A small image captioner, trained from scratch.
Model: 40-pixel images, encoder arch vit, encoder moe top_k, encoder width 320, decoder layers 6.
Training: soap at rate 0.0014, 7700 steps, batches of 256.
Data: 203450 training examples, 9.7 epochs.
Rows from block 3 of the text decoder of a small image captioner, named by matrix and row number. Rows with one number belong to one neuron. Each number is 128 + 24 x the weight over its row's rms, rounded and kept within 0 to 255. All counts start at 0. Numbers have three digits each. After the name is the row's rms in percent of the matrix's.
After each neuron's rows are labels from the 100 texts, of 14848, where the neuron reaches its largest size: "tokens" is the input token at the peak. Only what is clearly more common there than usual is listed. The data: drawn small creatures on textured ground.
# gate: MLP gate (decoder.blocks.3.mlp.gate.weight, 576x192), inputs 0-191
# fc1: MLP up (decoder.blocks.3.mlp.fc1.weight, 576x192), inputs 0-191
# fc2: MLP down (decoder.blocks.3.mlp.fc2.weight, 192x576, transposed), outputs 0-191

gate.4 081:155123130167123127153113134082107140077124137148112124098080188135159112083099119135123133147166173158103159113104099193129120132174131130148114137139140128159135141095150141104146140142134118111101151143106107110120089107136118139152149151112124135200088131143108143139160131095149123158118129146135158131117157157112150147067152133097113081149133132128090117147157112124129085114117105124114074115100102164082085124123152155121131135133119146120178145106161146129117049148097117125139126139132124126141101147108121114157129102106134104104102143133130088124140124099114129138
fc1.4 078:110090120114112086103137154134155119141197126172157123104112127124105139111154117115118137091130090146130146120128179136121107086135092122133117105135128087115173147160123141088106148130108127131141123092161113125109127184146139121106094095123102100114122126123146148120144114139129163141110127094144120147130098136082109092200087116136122141137143104124149163085163137070108120147112109130136184149145109132168153145138142102151134146110099124138126117147124105113164140056092154114165109147085110150096168122133137154096130116162155148156139116134108152120139108144089122125
fc2.4 080:155100119116087136057122164104135131090111105076113136113116133086108140125141134131137126145162175138124113156143147105102158116112089108125114110134144157158114121121102145137101131097119086109144138118129126127142120108110126087153100139116146171148106124122155148086117101143148152164116177137091155120165129137156156133108121101108119144126107132168125106136170114169070120176182072120150116171111140139121126111155104120135092131114143090144118206140124128133146089155133190102096102124126126126115122164153122115121087125120124145125138137143133131150126149157178127138
tokens: "teal"; "orange"; "pink"; "red"

gate.564 115:111142099132101160149128126143124106128151070145162080106108106114110161106110175112124117099118103120132133093080134132095090132113135148141168127167109088126105120144101129154161153124117157101165122117104149103126114157096135129185141129132089088143102152128102143148111128168145184128137159140144125135148118155130142122179115144109133149137098139124158114151106127106108174086096122138105108121063132117123093122122122130167120174089104075098116141140164144153105097121104107157098141123086090119121118102126120149106115136122120150097158142123141107129114118097083161157
fc1.564 108:104083064129119152170106147155156097143149145127121111155100119102103102132140104140160121156115086131141110093137092129160097131072140133113124090172118124160132079127128144141118160143092140119153110142130130172114086128167196114108128106132100153101130132187184147145081140133190163112160129143118113106117135159165138113127134117098177154130138151132133152095138129129139111119125124105145109139125138097152150101151123126123115121119118138135074130125188125123148134116126097140136123114120075127102111129123103124118108103118113159088158116128159116097126124145129177113
fc2.564 100:112157138146113138160146157136125095114120125153102149072129148129125122142117110134098132090108126168119151111093148097132138132121112121142103085152121146140075174115120132131155130187119117162110138113091147120155136178101095111167139123151174113118127167146120087131123138139134121156159136126121166118091130133126158143170133142150097113128131160150119137163080156138089109168126134138079109088145123113118157124124146110057109135115108125136124056124152133125134111187125119110119110086158098205127107119110153113108149159126141138124128169113121108115150118111149115133
tokens: "teal"; "orange"; "blue"; "yellow"

gate.204 062:113126104114083118162175125125117130076110098085123173126125143156132105135120110111149146086157105128133115173144130125094097077178123120115143100154094068106159109135152110064136152109104134117102155162095101122162138138155109128122149121150134136116150157127125136134113124109138159114132105167126130131091167150145149129151132131129146091148110140138082126130183096123133096146116067100177135123112123108152096115181109148117126141136132151123150114133129136092113127143095134111125156094116130146125101117117124171109089091106118167163103108152115085131129123111118091166
fc1.204 073:132135122115076106109114106163081132090116111106106083125108143108131111136137112178137109124174119103159110086118091138122116122124132132121110135160150104121105156137169134182143112102117129080160184214084111093127151153148138126106106141126153114125117142164120093094137090125079098133133130110122141117109160124122156099147154115140158091109136139128147148127124085106146138140145100150148137148070129088147114128111137086138104131145136139104123110121153097106111133112084124163151132086103123148119138150111182153154130113111155075110110139130133116111148143137093107141
fc2.204 069:094109075125137135118129127111123118137109106108166118141162112138153084135136086122128142137118159134064129112089128144108125112097141090133123114123112134189141087135135115129092143148163160102089154109089104180135151103136091057104161131142110118106129113130128131105121153120110141083135117142131096122097132159103093120129121115139156148117080162144117086107134171102095148142124140151140112118079124167152149101148139129144172143179120121121110116143134107146083125142163111097128126128097123113148153108141131124112202122116121152160170132094132141143091125100109147143
tokens: "a"

gate.539 093:120107169142154164075101123120158093093126125119104147161115136096127182111103173112133117104107145138130135100104168147142128144114128093089118113145128115160115132121068119142136106111095126171141147129095095126094172110132075157111126093158151109118153127136115085106135113152117113122112125110175119110176112119126145083113101116123157142110123171143113096125166064176115148129117121098127121121092154089116125134105133079130139139124165090172092133132089110160092146109095118121110111114149117120103132171074120109132120125136118144145089121145128146125136117122157137130
fc1.539 107:067156115125094107092130104121125132137125104170128119145114101110144137132151165103090148141148179109145112098129150139145103152128115124144120137143151145122108105142168152097140164108120124162105086142103091177100128157155074095097133137112143109143198127119170118111144087134058123093153143086145094104147126104123138136127092137126137126107141165167104136134154107149159139141099078139093121123140116122153131126160129083127110109116135134136099117140055125127112143132128151113108146129133107123131147169129106143141131136125130149132137138083086082084118122160149155122
fc2.539 096:088156135141142160122140128145088126127131186125114123109128166128119150139148118146099128157126160172151136124176154117143134106146145126140152164134145105137144117154145124127150089152093145109133162135146134092141068125110122101137122122152086113152119137155144144129108137069138132143108119148094183131089098168085128122116134160135117165145104129131129104119122154136131148082118156138096109090171139127147116114141132120119090141130118172081133140108170146087127101154157125094148130111096117116172067076112093159100145127157083077121118131113165153137139151110138099143
tokens: "a"; "plain"; "spotted"; "dotted"

gate.14 076:139131185177075158151111185130101112127157113094130134093143179120125119139138101156120145092140127144130128124113090135129136080146122094180087145095101110145132132138147101131151141109103111143142160162112155125151155173124115132105118152152106153150157138134117155105131138115113153120134153174150096146130172156135131120142144126127140110140111086182146106154141143109126134132159122109114123142139149128115109125122110122159178082114124103125118072131155131112128182145164150106110176112117135099140149168141097171134118152112106137165137125163100077132141085123156116158
fc1.14 076:141136142166120160147103169140133127115108161138136128126097119103106098124113140101115101145133129149106133143142166129124138146104107157120161128115124177161085125128150132111145135161099145142116062110156149124147170116110093102122160125154138103123078124140100143110129102129169155167133111115123140155110069134119093153148138154127128120153156119116138199122144116117137132135159114149121175084103128150169142166129129120090121118152109118124132146148132106156108115106147165134103064139097110088134125098105151121110105119133163161133167102070134169122110073093103122090
fc2.14 077:115116160188131122116146114133105126158125099109115136122145125132167202111145087132136165114090174165148116083190109152179128114130127071152123133118112140118109140111120092130139127102135095130133120132094140106107140096134114130147146157075129121142158142121125137149105180142115145106135135166161105103140133113098146118143129107102143140111127121185142118106114154102101142144138094135114093175121123131090130156143129138171081157146098141100121126112121136122142124176128101162110175102122120125127132143114118125148134136119094136145114153179150129139153180151154113195
tokens: "a"

gate.402 189:095147134138157098094123127125147128144096151148150144148121110143129132152148141120138125122120121127170108154102138138126122139154127124098128175145127098099118119145115135104152133092148155057121142100135151095142118106082143085158148155110110124150137122091092101141113162135110093103182121167120145114135150140127147098152067121125150114156084112059146112132159146113140183145150090128118122157120109117129090119118138083137159119151128111131137116100111107114107133164136140119129120117118191063123149082122128148110104141123107116127132143165117090186098117079124147164
fc1.402 173:118150149097094153149113154113094140131102111123137132085146155103118121129069137108101125142134182144084120127143144121125144105117099127154125160120132189141137132113107129129089140171115108164124122133111133143158129117171080124100105122138137102138100129164152152094101106082161162154079119098124116129114124144117134147087146101161103140109179115176084182116092149180135064122153154152150115135135156147118135140135158143099131106139109088130148111107150128128145118104097139161122124148133116152168112113135095138131179148135136150136115084103114137088145104145135110104
fc2.402 189:158135142141078116135135176183128052136156140114122113137074120120122128094123140123127148140140185123131101158152134137022136121152130183131126050110106130116119124142116136113127077151121090173140118106135099136148116155119132145104106118133139142134153141140114143134120121127133099138107139109144130164123149127115091200125132116124109134100154115169099080133077117143124108117115103171132131141139140118119134123144109149110147114134130138125116122114135134143143153120117155125142070135133100138111116174176139149115154112111130111152139135156147127135183104144149132116
tokens: "teal"; "brown"; "green"; "purple"

gate.354 071:135120067129150150156104145128142125116130097143106145184172118148153110156175155098138121147130097119130103134128102115106100087146147112116117152134103116116150107137168153110160112149143147127085115157141169148133156170100131112095118133080174088140140105155142118116133172100132127120142084160154127111149109163138130147127156086148120134148116141170132119160144140162123160155116113136163157083103097089131131110129133130105099118121109118113101104114111160155115157142137119138140131078090145116160119130110163081157130137145156127126104155100084117143099125111145144207
fc1.354 072:131146156128129167121138114114135186163101146131130152168082133074112159132113123128088111108122149127109177081112141097113086114159087123152148161177135124144105157125135143099146120106137150127142133136099149130125151122152121100149109153174046100078139158095086117161158137134116137136132139104113113141120135124121146123093134132162133116118151104126139099129149156120110146135089095147127131126144136142112113142101155159113095148087133111094071128159137130138142101155087118110134073169160137092170099087115150143142144127117101111108125127132149135130140102130077117130
fc2.354 071:119109083140154124157128137123136104150162131151151160104161144150141136134150153116119133144105122133164144113135175170152146140086146184153165099090122128143159103168185122117152160109119144099134112131103160123140151128104143100119111103126156158139111084129121124141120098105143129113148119113106125140156093096150118158128138125115116155109063133135127113095175122146139133086085182119136139164098109110123156151118146165130115137128126080076128170094129143118127115133143144112081152102118154134126093172104084104138141169095154154126124115120130114096112108112174129086
tokens: "a"; "yellow"; "purple"; "pink"

gate.270 064:129124119123077084125143092106183101137147134078129130101116162104094095138132137144075135084116153126119167121142146131106140099153150144138104116144116143124149110172140125154105119133153101134166132115129107143142145115161130155113134171105131130179168131121099130151117174110165147153147168118130139113118114158119119138119173149122108147189178121083130121099141125124130191118082142110143137140107104123077097132094094116183142119136114141151123139132097125130165128141110187093136139098127115070118120137089118123109096133092107152145116122129134117125125118172137144123
fc1.270 074:098140090162133143135123116112148122136137157085141139196121086127156113114137143134140132105157135148135132091140120115165133111146105095133123125110096166124131120162105095118110134127100144119127131161118118163119127108150123147125124127103116147174146102099102120160122124118121111166140130142151136091096167203116113124117137155115133133166133139090131116123096147119130128143101134114126131136103128094082160109113115095183089052141090091181124159148121121096107170144132120138127147179116186111144142168130083130121083116095103146148103122122116087135138086096122134118
fc2.270 070:152091147096127143144112122147121151104122095111119115150176125103098125114143143129117135109115098133123106166162069124134125088132174098083134148084106158122150148097114154124128148141154107122157116143118087135114137190160112132153159156160126119116138127148121128116118124116119130141108141076157077144143130145131118135102107102077130154080155117120137146109158115088134105094143144138132127107175101141121098132146112151123146149149129112078113124151125106124157074124125121129097151117143131126109189136145137169074099112145092109142158154075099132105130104100113065126
tokens: "a"

gate.256 085:138139100143111101122110126178121168130112156149135159112119117148144118149090123197143088114106178180110147141149127131149158113106157108155135168145084149114112125098124151089105108189114140151126144153119151067113136115114127096126108126104131147133166140155126163079129166163151122151122129119173103137072153123165116135085083095122129143116140151109098133145117142153124147115098110120142156117162133092166144170147098130117156109129161153175099102116158133079110106134094132124148144111138127128109114104119138106142104149081126126107104135135150154119115148125127106145
fc1.256 087:121105146117126118111123104091148131152165143151146153115094102127166119082110136102175127123115111182098140123155116116134141092146151126124087096138091150117125146111109160144104126200101180147154129116174148107113145112123141125116113159123129115116165153124103136071157123134138143126154162181159111149057154139151099119139103134104123130126144088119099133136133155178146145148089116124148147119095148119123135198133115168109099139116131150154121152133124123120131126120165144120103134122115165129107071089112153157130112144147171153090110091114120133130133087111129139122
fc2.256 091:164120171137119140090130105129203140136115090127090103130134139122110165155175102130078138124144147103087135121124118154147059126170129137111124191109118117070189089152144120089112157130130114126099110127119122149103133133128126147107147117118128148093152107139101102145148141116147110103149134130148171140181133097124143161125125128122139156105115129116124133124095110064116103110138121138142102119144173139126105114090127136154135139084127149107121135135175142124152117137112109116125129130132136140127136152161139075127123115113110143152124183095163130094088139145121144066
tokens: "a"

gate.414 097:118158131135145133110137137097147126059170116116177134135143156123136124119130121124105094129112124136162120102096095150132124162135163121162155187134181096085118099131118126084106110119141109079130121152184094119138114106137133151116172157092160140120145138124104149111116082112139108160184080106158092131122107134139134144119097138122162131115162157154150133138105126114098146089099148065154132130132115144102161153123117147135121123155128162138061101096118058127150127137111142146125140140136172127125123148142161153152118136138164134122121115122141105131127103125129094115
fc1.414 101:091121137138141114129079145132109202146116115100115094090136111112126140075145132146115124074111074099110131086100135110088145122135136105089118119155134134148154103123159127144157140137081144146114116141145118089131149137131094119101126074131099103164101122104123070147197117147096145135131162114134130154121119152095123120115111106120156124153137140129070153136118100155125127125087116112112163155075144111081129088104102090136106114137137128111137144098132141157173144118107159131142142088122137125179146101101134084112110130148117133117092094121116147135139127118130137131
fc2.414 098:136094166147107176144143104104136110139132105116135084117162117133173126123120095143110135145159112142126106120089107127169116112122131152167127142105160115124095118125093122168141069108135099099155153133117104124129122165166150087126136109135134165160137103136103168093164131123119103116134116158129145133106126130141109145129161189106106184145136102144128093134135110101120142099160083104133107095181132060137124134164127091119125110133129119119114085149113128100076122109134147114120141157144144140116098128117113141122077110119093116123172164060131133166124164129127121110
tokens: "a"